From a checkpoint of a small image classifier: adamw at rate 0.0021, 17300 steps.
Rows from block 3 of a small image classifier, named by matrix and row number. Rows with one number within an expert belong to one neuron, the router's apart. Each number is 500 + 25 x the weight over its row's rms, rounded and kept within 0 to 999. All counts start at 0. Numbers have three digits each. After the name is the row's rms in percent of the matrix's.
Before each expert's rows are labels from the 100 images, of 14848, where the router gives the expert most weight on average: "strongest on" is what is common among them. Only what is clearly more common there than usual is listed. The data: single toy objects rendered from many sides on busy backdrops. In brackets: how many of the 100.
# router: router (model.blocks.3.mlp.router.weight, 32x192), inputs 64-127
# up: expert up (model.blocks.3.mlp.up, 32x192x192), inputs 64-127
# down: expert down (model.blocks.3.mlp.down, 32x192x192, transposed), outputs 64-127

# expert 5
strongest on: matte (75); black (25)
router.5 109:502471521474530482469518456484503495455506452506471516501471500444522499548460508465487493503467511489519509472483482545476498448502461468495504467512487504476500506503492508477479489463518485
up.0 120:510532492501510512508463504522483492485471501460491549492501498514516519507514438488540542489459531524533492497479495505486476494484511523473513485506558495492497516504478478435502528522509525
down.0 148:458514511541520542499500529446466493522498536453502466499419465487525507494462496479512503528518485475450480475490497490575493554494465542471507502525499509518507506504500529516492501506527540
up.1 051:496519462510469519536482513518467501552504530490460536480487474512470517526515489476489525452482507499484482493466509512517530518514488512475512541457493485503503531534493469447514518536485503
down.1 065:516462512487560511501499508433499477517515461495498487500512458467471510537500515529479530487501481510474467498521472474513527479503496489512440543491494551503491506540493546484485471529529498
up.2 096:496516508478482480488557514473494481509533474518482473524500514467515490478464518506507470527525503448507518482499530499512495465480544478471472505547488483504531491492486561560467526483493506
down.2 078:506592527469436476505529482520499521504483501504504505503516511504494509501515499471487490480521531490532521504514524491495508515502490489494543478475489494477526490487448496519510507494466497
up.3 110:524483494507515515518458482529530505454477510460500526502496483548481505527491493493469531473461521506537455507509496517500506533510458547487547518502469513471481545523493457460497477517515536
down.3 117:485447498535600483501492525441463502537524484467498513497450480496509537488484481499530524503507485505475517480450483490532488528526501525485471489514497527519484508509530526482477490512516550
up.4 079:518521506523515507504444508521510496456469517467508529492520495521492504519511506516459518462452526535524470525510494514496518527526460528492548519457483473452487540512529448455513487529500512
down.4 077:493422483522599532509494514449477482534526501493489505490474484505513513497499488523507526513497478509474512479486485500528493525515502508496487515503484539506467514478514511491477501522535530
up.5 078:513463485508535486504522456518504538505532488482500494486486476495495517524543490466523500487487462551516538502463463503479496517499475515478502482478516539506482494482493486464512485546558529
down.5 080:484480558471504456497503494514501524542558478483498525526477506499516516515500525470513511496504518457474522503486527488492491504479502479496526452503527497487506500536561553457510519466454533
up.6 099:492532515493470515506511565480494461498534503518474476508478479441507495498444506527512490547507516431516503483516521491527491483500510472496446495523511475501531488520504529516488530459509503
down.6 084:538510503522452520515548470481479525477466485498499509512500477463500519512475506512519504484456532493522498515491535519506491515520504483495516480480508474506501480505453493521512508512487505
up.7 111:513515475510522519482486460521502520471493500474534501497478517530514519502535471471494520462473470575519487529475477525452470530491459541534550493462522496489479492481495441430533492525500503
down.7 098:459430517509547484470475503461472501524561536486535491507456480498508518493473507495492486497493459475428524471484507477526455530479482516509506501489490542555488490501553547487492500491525515
up.8 091:508528530513476535541469541473510465503537520499482492498494455476470460509450520507499531535515564446505457465526508502530529503477506479489478495536453487502528534577502522524485507448472523
down.8 087:514512516545573510511507518461477472515453469472496478499492458464510501495484494529517538501469508497521482505479516476541488501512468506479459492519467513491487534479441508496485485518531507
up.9 094:506507499481494497487543513497485474514516487526480487521499523473510499471465513502516491515529512451490509493490548499514503464487541455477467487557505493497542491499502556540471551487476522
down.9 076:494585504482437488489528477531520490494497494513513500494511480510485491526512525486483490514488511524539497500498517503500525504488477486487522504493515473496522491501444483499517500487487491
up.10 062:488550508488447514523519541479451472538518488525461477494507498478480509492445494509514483513528495465472473497495530498450519479490532439508473524520496487514539502563516553528497549474451504
down.10 061:516472496500479476516531484526497548505511492506485475483503495483473488506517522523479489496496477494504483505491463485518531521476489509493490516461469523520487514491443493474496472537546512

# expert 9
strongest on: matte (76)
router.9 101:456493480482500506512505518546517526524516508535471539487504494517462506474517479510518515459521463517479474521482509483475533522475472502540499575464497534489495495505491520472519522492503482
up.0 150:508522495486507558521485517529534454522522473512496478535494519514474482471515481484475540452513513497494478506487448491512502504479512575492513517518516469456525497475448492469525484511478570
down.0 179:498514488505578480509473514515486465515535531511520524503469487514482502520472501467502505477537472522490528473491481528554500516464479511493474502528502521495468543480482544516502538523525493
up.1 080:517523509479510508507443485532521503502481463497451506489507444492462491495495484499500498490489500458509438499502551508511533489470461501558521522464500494469534496520450493452508481468451496
down.1 070:484476510511486470517478548497486503492506521510518496490462488510510479547438523443508517495482520497492518495509491491502500511501486484449451492519484531504488537500438540498517532528546520
up.2 099:493510506518457575536511520475487492479460504495532427493502466493488507538468485494504501478518524515517490462513512488513483503508507457510513461522511500506481484541490490536525511501499521
down.2 094:462457507509428470481554479520515548536519508518485440475519529505486491491521514511502489505503487491465494494499502481477493497520486487528515546485513507522494485509546504497476488504495473
up.3 099:452508506487524483512516499532527495536520501539515534507529508512492532460522453539500499481512509498463520531445488479460494518462487518518500556498492509490523468468455534433533517473511491
down.3 119:512511511478559508505449511496503488498513520500515513516481472514497506523486494462502529493521462529528514488501515528534512497488504500486489452533506507501488553510468517511495536509524504
up.4 144:455437473478524449494523488541512511540536510520472543490521520516483519486500486532504485483534481505484496506468450503458539486451480487536506555459498533531472484471507561493498504486522461
down.4 125:541543488495575523484437502519549485463459533473496528522491502472508485520502480492487511501498504529579522532520495524507508471502506486462469436506493479469500539497492458528520530491497508
up.5 095:505525521502457526496533494475489490476491500498524443494466501517490465518485497465496484477506532531499472496523527490515513492506514445473493476511527488483475521529526445535517500500501488
down.5 091:488440509480457501482565493492502522503504488509480494472515514501518511464498505514483475510511511477471514479503514459470489497525504486507508544457494488500506481522557495474492461477505511
up.6 086:515537505503502522532451538516475495479508447485503492474474484481504524539522488509522530531520485524492493486482510497498475533513538526445467488508527455463490516529507508488475477518480507
down.6 073:465499525536449516515523532497483514529525467491511471463502496519461489468513500502534518486511495502430468496486503496534532517499507506497501548512490519513502512479539550510509477505484509
up.7 082:520525513511474505524475535472496509483481507481482481471482499518473492577499523485487506466483467469462453457536526480506503551520475537487520501466480478498552521538487486495529472465506535
down.7 065:505497535472392489513530501460473512562535483533471496514493487532496494530475540509515505492519498462454476478483524481488492540497522484517488533501513500509497508475482547471456512490503461
up.8 055:537471502489494510458503486468515516495517535483552482527476530485523483543521517494524494495497519520486506498466497457509489483482493484497495497532492499508492482457531481505466504525538494
down.8 055:491495481525503500479526453523513494486482451523525515523520542493538499497529479534504526494492487535501510466474466489482497481558497510511510532482503521478495479525502453502478468515481509
up.9 078:507513479502470518483521513448490492480505496513539438506497467491494481528482504474495503517488538498515534499538542516500484492530537469509479444519503504520466518513518481521484507502523499
down.9 086:452465508493445526498554480496503530512490494533476472516513510520481511484522495517497449500510524492468523497491507513454500499501492508533520540485512507510516459496561495501478472488469517
up.10 073:500469496497568452485509493537464518478520545500500546481518530516487506471518458506504496542522491487496496521454487513487509521498523472527510554467475511497488504485533531474470532492479463
down.10 065:506572529512556533481429503513522493470497479490515486476516452469536495501509526514452512511502523508545490540512503522515499489510503489489466467494520465497508491486458495530489501520501495

# expert 21
strongest on: metallic (63)
router.21 080:511501485489484455486499453538521522486488541452479532517509553508490513496534457470521502521489495495531491526515485535521457492474461548476522452503480487480536537493530454543503511531492552
up.0 144:526494493495520484486492480532541529463509498460457513509513532516507488475537498467472519498481506480530490544520482536517528518477483517497539456490472476483523506504513420520475490510508546
down.0 165:494492493516570482485490511530560466497478471516515507488516490510475492504470488525483518498497530511471459505563504470529480486530522508465484528528502508500497489480490500522496517527518503
up.1 168:517486505492522519495476497529558519465484499496490547522509519521528498509521513496448478491470505467535466526507476534527495530485475513483544489493478477473532474499536438493480489499482538
down.1 181:525491493503577466501482515522559473498473466507509500493503485493466490496477501512496517491497522508482476532553500495511482477516505533483470508528502507481504510475504509519496527527507504
up.2 085:481544541516477514491441532470436470489483511462528528504470471521518544506466527494498524501512501510510508471512530499511515542522513493502504479505498466498525529480464555503508512500474498
down.2 082:476541494512447511494507498492428521496550527481474484498467524521515516507566490474480482503515473465513521488478479534488516530488465487529533516482503510508468506507471493488496501491525500
up.3 074:512524490512474526492499546515477485479524478508515543446457513475532551526448485499501488505472505477515506447461535485532510502474540499510470520498489478492546510477486543483496486504483480
down.3 063:481527493474511483523506486481494498488530506459486506513460492496516493489595524492527470508525488491508509504485499501481513503486471506528522480482523506498516553482488467493516516502465531
up.4 090:504487504486503472493497486516558530479487485462465537508516533524500483486518495508471475518496510478531485557517473525511482523480494526468536458517477463489515480497509454543458470526503550
down.4 115:521500470513583483487487517514584490508467481512523508496527487508485499500468492534511512495493526502496474511559497503520488498510510509478477533527493514504494511491484516533500505535496507
up.5 077:501504480536484453529493498463498506543537498475478489485435487501522486487515491492534522496507478498462540492483486496493482473461521495450474470482520540514519530502463471521499452516520545
down.5 072:474475516536539488499528460520498531500462521502511501514474481518494541519442507522490477529482504499445495458526503458595475510514505497453531559508505494519509486522496503505496484504502492
up.6 072:509476455499476478513479448515530533517480525495464497509460572509490468512518512488481507500445465478536484522510490554543477517501519494482499461532477512492501508469512463543482467527519544
down.6 096:526475500525550472478516519516562482502466481519511525489520484487473490477430493525515504527470508498460483513533503460556490508517529512471465537556480523492497503485494508531482499539496482
up.7 086:483491520519469469507486515462454522472470506496501462492521483463486504494478491514518509519503535466509537477464536480508509507517494446489482510497496485510464514554502533496484485484513432
down.7 094:515532502496385523523493499450446505485531522497481505496505526486532516536543489474526503497506486495527535491480508520447506501491480473521499471504527487503499527504511499479502492470494511
up.8 077:531535472516511511510464531497454516523444489486490487479491482455516540530494501512507485504476521494495502476518547483438517526484545440500483504507494489504470527515489505505490522463519477
down.8 069:511551501484427500504510495470485505521532507470487482514480516479512520504519502462500488512509488498503526471485498540424506530481487478466533458491502493492502502525477532476516479494487505
up.9 199:522502486481514508482493474541572535474504505476470526499500524508508475496527498494476486492478503480526470533511472519511506495504484532502544472497487489465530485499531428515497463503484546
down.9 210:527491498502567474505484499524549465494464463502502511504507476525489485483468493523499517497500518498489468527561502485526474487519515530482487515529494512485492486471496507523498525523498515
up.10 086:489518540530463509489497525459448499497486508519520478485500477505500530511464477533504466475471533486516513485508518490518522544499511450517452493507479520509492514527487555483507527491498453
down.10 095:506515492479431515494490511480449504503541525484496468482511497506483487514534503454533491489506500494514531521460517537450495521484488477511500460496519493515486530495478497474518493451483489

# expert 31
strongest on: from above (64); yellow (33)
router.31 163:502508500544443512526516545504506475474453513505528513504488460488470498487471495528527497531504528502516498460493535474509492502503533472465473515521509486535450472544482505509505504483536457
up.0 104:521496468531536486491482502504488493518506530485492530470506501515498503497538497526557509509538485513509531500474458498474513509500516511491490482503558503532484493452504487519460543497495517
down.0 095:516561505506639499507500485500537520503470508491477541505530538511511489466507457537482502503482490518510468500504520487549513519503487502485541531489494467475506499492493482475544479504470519
up.1 059:507480512494514507518527435498540503524516525483500482509485535526495480509517487443479513494498529513486509541502457523519478513511478517514540472510496489483490509485484482521507470507484505
down.1 077:539460456498488506479500495472477502494498502503450526467531536464486484480479478523544481492500504497524487504483500532470507427489476491524510464513532461506488497477506481485491537467497483
up.2 056:506495516501527469528501458471518499497532519505499500502490562522485507506514506452461537482496499504467491482513463511539504513513476496536533478513494517472493508502474494521499469493490481
down.2 069:506478470506428534479509482524483501486506526516477516491536538501498494473520488503550485495505518504532489514483512505454501449511505507541534487509541470513504475456532490501484529482458484
up.3 109:491505499462483497442487416489499520512523477528480474494492508510516519515505531486485447487488459544453508551509503522495498488452448497528534489484491507482505496456502496489513486545488485
down.3 104:511488512495588480515527485458488529520536496523457488513484543514499496502532519510490495457507494468456494556524487484492532476501464503543528519478456519488517501490499547489513457503476480
up.4 074:470527505493490519482516516448449497492500500496491548526535559534531530512455473480511473517510516488509479472473547539492439459531515498487520501518511485485514493484500525469511522472479503
down.4 092:503471487475405494488506511496527478496511533518523483490464513503490506467555523473524524501528531486497530521552471485497464523502519510517486499521501540479490490482519516511483517526525509
up.5 085:511492465526516483497473539478461481525519526486485513470501495515484507485516497526553520511548475500493506491486484474482529494511536500495461501511543495520487526454518520530431547489509499
down.5 080:464577502511562513507523514532550532488492485490500492509503506514504509491517460555456500505455505530486478471522547471545489519501524491481552531474491468492527453522484469493532480489488507
up.6 088:543540498508528498510518462504536484504495536472476499516507573502500490487528491461500534488511535501492503524499495492519483486495535534504542474512524476490521483486485479465522473504476557
down.6 076:527497461521496487495485499506489479505500530504470534470533534499488489469509508517531478471511519459478491511500502517486505444471510484549520506495519462495519479512538477506507476491451503
up.7 076:503491466520522504498499521475470482497504527489505519478509520519493475473521500499561499524549495521493507509492496482500511474496524517521484494508539493512503494436554492529447539487481512
down.7 065:488555482524572508469522498518538519478489512512493522493526526475486488476532469546449498516491501550481480516547518483535529525477491474511537523493529481531525488508496453514546494512466471
up.8 078:490492498483500496452490417467509497515530491504483474476479525500519509510504507471495448494497479530441526545517507527494494493483430510513520461489486501484506518455507522500502491538494499
down.8 070:521490475510575470515524500509496525511519539530435507522499539496494503497527499532486537459504499474479491547500477493517545447540491519505510508465466528470505491480501527482487484496464500
up.9 041:495504501510507470503459519537523537506525504493522480483448460498475491497507504499442506486475482500464526518521494479486530513468499513506472510468511525539522477498499495486486515492478504
down.9 045:461480473524638521502484511464566536492490477505477495512496469531502486504489468540471515499485487531498505466499480501499490535518534495460502499498492501543510506515506525484512494476466505
up.10 113:477493494487499494478518410495516511494505473529499489503506520504479508531500509467476486503485512531462503533517480495472480475480437492528529511473482537498479499460487500497536472532502471
down.10 105:519441512486479473484508496472503522526532498525474500498500500497491499515505512506501506462498507458479520530508466517511524472514470509524505477482470529488523520483496537484482489509488481